{
  "arch": "dit",
  "dataset": "melodies that start on their tonic, played by one synthesised instrument",
  "n_mels": 64,
  "conditioning": "class",
  "targets": ["scale"],
  "hidden_act": "relu",
  "head_dim": 16,
  "moe_every": 2,
  "expert_mlp_ratio": 0.5,
  "slots_per_expert": 2,
  "beta1": 0.9,
  "l1_shrink": 0.003,
  "batch_size": 256,
  "epochs": 149.4,
  "warmup_steps": 300
}
Rows from block 5 of a small class-conditioned spectrogram flow-matching model, named by matrix and row number. Rows with one number within an expert belong to one neuron, the router's apart. Each number is 128 + 32 x the weight over its row's rms, rounded and kept within 0 to 255. All counts start at 0. After the name is the row's rms in percent of the matrix's.
Before each expert's rows are labels from the 100 clips, of 14848 (inputs lightly noised), where the router gives the expert most weight on average: "strongest on" is what is common among them; "peak on" is the class under the peak. Only what is clearly more common there than usual is listed. The data: melodies that start on their tonic, played by one synthesised instrument.
# router: slot weights (model.blocks.5.mlp.router.weight, 16x256), inputs 0-51
# up: expert up (model.blocks.5.mlp.up, 8x128x256), inputs 0-51
# down: expert down (model.blocks.5.mlp.down, 8x256x128, transposed), outputs 0-51

# expert 6
strongest on: staccato; sine tone; bass guitar-like
peak on: no note
router.12 075 [132 100 139 127 178  91  92 143 105 126 137 153 128 118  88 131 138 139 238 130 133 112 123 149 142 138 152 146 131 120 101 129 133 149  77 112 127 153 153 123 156  77 121 169 129 105 108 128 168 170 135 101]
router.13 105 [145 147 124 105 151 127 122 145 148  90 116 131  77 119 105 125 179 130  91 164 129 160 114 154  96 142 124  47  46 123 136 170 164 129 130 142 120 151 174 129 139 147 139 171 108 108  87 126 116  92 112 114]
up.15 091 [158 155 125  74  62 150 119 129 135 157 117 194 123 143  85 135 137  95 130 124 121 195 124 184 131  65  60 161 138 143 109 122 120 138 120 104  41 123 127 117  80 128 136 130 166 146 128 141  32 129  79 126]
down.15 087 [117 102 180 133 165 128 130 151 133 121 119 173  96  87 188 199 129 144 163  91  98 133 123 183 119 185 104 124 105 110 120 127 121 124 183 202 108  98 168  80 122 130 128 122 130 128 157 186 123 129 113 142]
up.16 098 [112 190 122  90  78 122 145 171 109 123 171 164 148 162 147  72 129 147 120 141  99 100 129  44 127 164 125 156 144 125 110 105 179 139 116  67 101 128 107  49 127  78 162 112 123 131 179 125 110  98 118 184]
down.16 110 [141  95 168 130 136 103 107 126 128  77 124 183  91 151 173 138  68 174 119 120 133 131 119  50 150 127 149 112  94 118 102 195 195  81 167 135 109  97 104 117 113 118 154 159 126  44  95 116 125 142 111 116]
up.17 102 [127 162 106 146 101 128 149 175 149 115 198 148 136  92  86 122 159 126 151 172  73  87 117 124 136 127 160 181 112 130  77  43 134 130 186 126 122 130  31 107 207 135 156  95 155 203 113 166 125 126 117 149]
down.17 097 [126 135 148 124 153 114 115 129 155 132 143 128 128  54 123 135 113 135 153 118 152 146 186 127 131  93 122 171 132 130 159 129 125 178 178 175 125  99  70 140 139  85 145 160 141 128  36  97 117 106 101 130]
up.18 093 [147 121 112 129  62 118 128 161 170 132 119 156 116 110  93 146 133 137 116 134 140 123 126 159 110  80 136 119 117 126 126  82  96 146 131 143 158 140 152 166 124 145 138 123 113 214 108 141 106 141  99 120]
down.18 097 [165 125 148 127 168 109 112 148  77 130 111 148 125 134 108 175 120 145 141 154 235 134 182 151  78 128 122 170 158  96 119  91  45 161  92 162  81 134  64 139 104  90 120 128 131 147 109  66 114 102 122 126]
up.19 096 [133 119 152 122  52  87 137  99 117 183  88  95 103 112 176 177 136 199  98 101 123  54  56 158  83 156 102 136 130 154 137 119 155  90 146 207 143 173 127 117  98 131 124  97 103 161 141 129 151 137 137 113]
down.19 088 [131 161 130 131 177 216 165 218 135  61 129 175 175 118  76 129 134 155 124  57 129  80 121 122 217  63 110 122 118 172 136  89  92 140 177 129  97 107 161 112 117 126 131 194  52 138 138 136 131 113 169 138]
up.20 097 [141 138 112  95 154 139 166 130 146 127 122 102 118 138 108 126 109 176 132 120 111  90 157 129 128 180 142 109  43 133 130 134  64 139 121 152 117 106 127 111 141 125 154 101 172 157 171 140 115 125 179 156]
down.20 092 [104 116 129 151 159 149 125 138  93  75 107 109 115  86 107  87 125 116 204 103 227 143 202 127 135  97 127 202 144  87 129 147 146 170  82 209 100 158 163 113 129 110 135 148 106 135 152 124 134 154 163 114]
up.21 102 [161 181  79 138 112 145  88 148 103  99 127 132  72 178 132 140 159 130 200 151 130 101  91  92 128 125 106 184 132 125 133 156 135  85 119 116 102 128 111 115 126  97 181 112 164 113 100 120 144 181 115 153]
down.21 115 [ 71 110 181 122  89 131 130 128 168  79 132 112 118 119 135  70 137 133 128 127  77 132  97 174 141 128 129 105  95 161 158 195 239 146 128 149 175 111 142 128 131 136 208 130 131  84  82 102 187 166 127 130]
up.22 091 [151 126 101 131   9 118 110 102 130 135  80 162 127 124 115 193 129 195 173  73 169 121 128 154 144 105  88 110 100 151 140 215 105 117 211 146 110  77 130 116 100 122 145  89 111 171 150 114  93 119 158 119]
down.22 081 [138  88 152 105 158 124 126 151 107 106  62 105 150 128 128 118 124 114 117 137  99 117 125 203 112 132  84 107 194 117 130  94 127 100 206  94  90 128 161 138 134  84 107 206 162 132 126 124 120 132 126 135]

# expert 4
strongest on: the note F#; tonic: F#; tonic: F
peak on: F#4; F4
router.8 104 [168 166 146 148  74 127 144 129 114 175 147 155 151 131  69 127 137 126 190  85 162 106 105 137  98 113 120  99 179 104 112  99 146 157 194 111  92 136 152 157  89 144 124  59  99 145 143 111  73 150  90 168]
router.9 104 [137 143 112 136 123 118  81 160  98 116 124 123 110 144 201 109 129 165  97  84 156 109 199 159 121  99 117  93 165 105 137 147  92  69  65 117 108 122  84  79 111 193 116 186 151 101 167 131 160 131  99 147]
up.15 121 [ 97 130 120 132 106 145 151  96 134 134 121  50 124  85 155 118 140 209 103 113 140 137  38 174 147 147  83  92 110 134 132 133 109 121 106 131 135 134  98 202 102 143 133 113 104 164 148 117 154  88 129 110]
down.15 135 [147  94 133  99  80 158  59 137 168 141 121 118  43 124 163 148 123 139 127 110 106  76 149  69  98  91 125 132 178 123 123 118 164 136 126  71 133 135 107 201  75 130  97  92 115 142 108 127 142 138 176  95]
up.16 091 [ 93 100 150 149 125 119 125  86 137 136  51 121  72 105 148 175  90 182 114 166 121 130 158 124 158  86  82 139  64  96 133 119 151  94 156 103 128 136 140 119 161 134 116 149 134 144 201 127 130 129 116 158]
down.16 090 [154 170 154 131 129 136 157 156 121 135 129 160 144  67 105 160 118 221 127  67 175  85 148 143 184 126 175 126 135  88 147  80  87 179 126 191 125 143  46  97 183 146 111 166 119 118 108  62 123 108 113  68]
up.17 081 [144 134 255 155 190 139 122 125 131 120  91 134 113 136 116 145 124 109 221 126 130 136 127 111 143 132 132 117 114 131 116 129 123 139 135 118 107 111 148  90 155 117 165 194 145 134 112 143 129 128 136 131]
down.17 075 [142 118 136 111 147 141 131 111 174  98  62 143 145 159 125  95 120 133  75  78 131 128 149  98 108 163 121 107 125 136 103  93 154 143 133 148 168 135 106 130 148 149  66  62 152 142 138 115 161 151 119  64]
up.18 083 [115 161 185 120 140 133 147 116 116 142 112 145 121 112  93 175 140  92 102 174 122 128 103  40 141 183 140  93 124 127 125 132 123 129 132 177 130 127 186 148 128 176 156 123 142 194 148 111 138 175 156  88]
down.18 084 [123  73  69  90 190 163 152 140 149 122 126 114 111 181 142 127 129 124 121 115 181  73 127 213 116 127 125 126  64 104 112 145  70  70 134 183 126 143  87 156 128 190 156 133  85 131 191 128 135 141 132 137]
up.19 101 [129 125 152 127 128 159 202 108 162 120 136 129  90 152 124 128 134 194  99 109  57 108  67 111 127 149  71  80 101 166 172  85  82  91 141 149 150 153 101 142 119  87 131 112 162  66 144  85 129 194 151 121]
down.19 096 [148 120 115 128 151 159 119 160 131 122 119 168  82 140 131 131 125 115 137 131 133  87 151 170 101 143  72  86  64 121 154 145 146 152 106 177 163  99 157 105 189 130  99 169 188 161 172 164 131 128 103 140]
up.20 099 [149 138  89 133 120 122 129 107 104  90 118 119 135 137 114 193 137 145 118 130  81 126 122 114 116 131 110 146 113 122 139 121 125  85 145 149 143 159 140 128 133  81 162 122  68 129 119 113 153 150 108 118]
down.20 094 [154 147 112  97 195 109 125 138 207 138 153 113 129  81 132 148 100 106 160 148 150  91 149 141  97 135 131 120 145 215 140 103  81 193 134 102  85 101 104 137 116  81 153 190 120 169 160 145  99 124 110 117]
up.21 085 [110 137 194 163 123 158 135 118 149 143 135 161 110 148 104 109 132 215 145  60  55 106  55 138 132 185 124 107 116 144 148  74 106 133 130 118  93 117 176 163  65 133 130 129 120 153 113 121  98 153 159 156]
down.21 079 [154 110 146  88 129 172 112  72 162 145  99 168 129 120  92  75 127  79 182 123 151 136 126 129 126 114 127  96  69 133 100  80 121 128 105 168 124 138 117 133 122 130 117 192 129 159 153 121 127 161 182 143]
up.22 089 [175 141 117 167 123 139 123 148 119 116 133 119  97 104 174 125 128 121 151 132 141  85 159 175 167 105 203 117  97 109  89 134 181 130 103 130 101 129 156 157  95 141 178 143  59 171 103 132  96 145 118 163]
down.22 078 [ 92  57 139 170  57 133 150  68  91 108  75 147 187  86 108 148 141 117 118 159  98 111 105 162 131 120 120 144 148  68 128 153 144 163  59 137  93 162 172  76 120 163 129 106 132 124  93 134 142 138  80 129]

# expert 0
strongest on: the note C; tonic: C
peak on: G#3; C5
router.0 113 [118 173 107 131 115 183 160 180 171  95 100 156 135 190 193 129 164 114 106 121  82 150 143  91 198 107 150  98 153 134 141 122 119  89  13  98 116 150 122 175 114 166 135 127 135 118 211  99 126 135  99 122]
router.1 113 [ 85 124 103 100 121 179 131 159 142  79 132 158 119  78 140 152 129 147 138  88 154 117 165 201 175 101  94 194 148  85 132 103  53  86 140 129 151 157  96 146 103 101 144  82 141 137  91 101 121 163 123 131]
up.15 090 [134 105 113 149 139 113  96  55  89 154 112 154  97 135  90 170 161 118 119 106 138 128 141 119  94 187 122  97 130 126  98 127 105 161 147 143 133 132  90 103 157 108  89 108 128 167 115 133 186 127 138 101]
down.15 086 [106  85 101 128 125 145 128 126 116 113 139 151  86 170 155 146 114 137 114 157 132  74 138 145 150 152 153 119 155  96  54  65 161  55  74 141 122 196  46 155 119 180 120 146 116 134 172 128 101 138 150  99]
up.16 100 [170  93 131 174  96 120 160 115 111 130 143 126 128 110 165 129  61 176 137 161 126 105 100 117 102 160  78 171  75 116 133 138 164 129 168  52 140 226 116 105 152 122 176 132  40 102 136 141 130 129  99 130]
down.16 098 [141 132  68 163 110 121 153 118 162 138 117 127 123 150  90  79  91  76 166 195 123 109 150 128 107 139  74  96 155 128 136 117 121  77 129 181 101 112  74 124 164 111 146 128 132  87 118 104 141 209  99  97]
up.17 084 [178 136 175 111 160 127 124 125 144 123  88 229 120  95  92 144 133 116  54 148 194 124 140 132  86  99 148 121 131 124 198  82 167 107 108  98 159 115 105 102 142 149 123 164  82  97 140 155 120 175  76 122]
down.17 091 [111  87 129 193 148 161 156 163 128 104 125 103 158 146 117 105 153 169 186 131  74 151 104  91 166 155 111 112 158 147 183  94 123 105 142 146 116  15 138 131 120 184 168 125 138 104  93 133 120 168  55 110]
up.18 084 [201 110 154 101 154 111 130 115 112 151  91 179 162 146  99 133  97 130 129 138 188  59 107  86 169  96 108 115 134 159 115 105 183  81  95 125 139 119 170 137 137 101 143 132 120  85 130 137 128 141  93 150]
down.18 068 [ 60 174 193  55  73  79 111 169 122 138  80 101 154 124 130  95 162 132  87 167 122  87  95  78 103 152 159 129 110 154  88 128 154  92 152 167  90  73  82 145 110 150 120  93 138 112  87 102  95 129 123 117]
up.19 093 [253 160 129 132 148 112 127  69 113 137 115 200 108 169 131 137  78  91 128  72 103 134 176 158 127 145 120  72 125  94 154 147 143 149 121 152 166 116 146 115 120 130 108 167 111 100 132 101 140 144  75 107]
down.19 090 [130 117 126 134 106 113 131 149 162 179 113 129 151 151  98 173 147  78 141 242 118 107 136 166 110 166 161 127 129 115 127 153 121 127  73 127 131  82  88 124 195 139 112  57 189 106 141 104  93 153 100 137]
up.20 113 [142 101 157 169 128 130 115  30 156 182 128 133  67  98 113 204 147 132 120 163 126 128 117 116 132 143 144 120 133 129  82 153 101 169 117 198 139 100 119 165 117 133 112 176 114 123 112 172 129 112 174 135]
down.20 116 [ 63 127 124 124 100 150 125 122  71 161 112 111  67 131 145 121 113 127 146 184 160 169 145  94 116 138 197 128  70 129 200 157 102 148 141 118 132 114 101 156 126 186 151 140 132 130 123 111 157 147 130  99]
up.21 113 [115 131 130 137 184  47 108 116 112 129  77 124 106  86 124 105 116 128 121 145  87 122  62  92  85 108 146 128 154 115  84 116 171 159 187 124 137 118 117 142 152 119 105 146 155 130 101 136 148 130 157 129]
down.21 110 [190 141  92 120  77 127 146  76 126 140 139 160 102 121  82 144 141 115 156  89 101 149 228 135  60 127 102 124 174 114 100 120 177 255 124  97 177  98 144 167  97 120  99 162 142 153 133 134 139 133 106 154]
up.22 080 [137 114 117 155  78 116 126  62 118 123 138 147 129 152  86 125  97 141  60 122 124 139 132 148 105 107  93 124 108  25 123 124 174 222 229 205 112 101 129  97 123  73 112 123 136 125  67 141 150 124 153 130]
down.22 077 [108 114 116 105 198 148 149 226 122 147  95 193  90 115 156 154 134 135 193 158 124  77 146 183 121 114  93 180 110 151 175 135 117  48 129  69 102  90  89 153 131 118 142 170 111 166 135 146  90 172 129 113]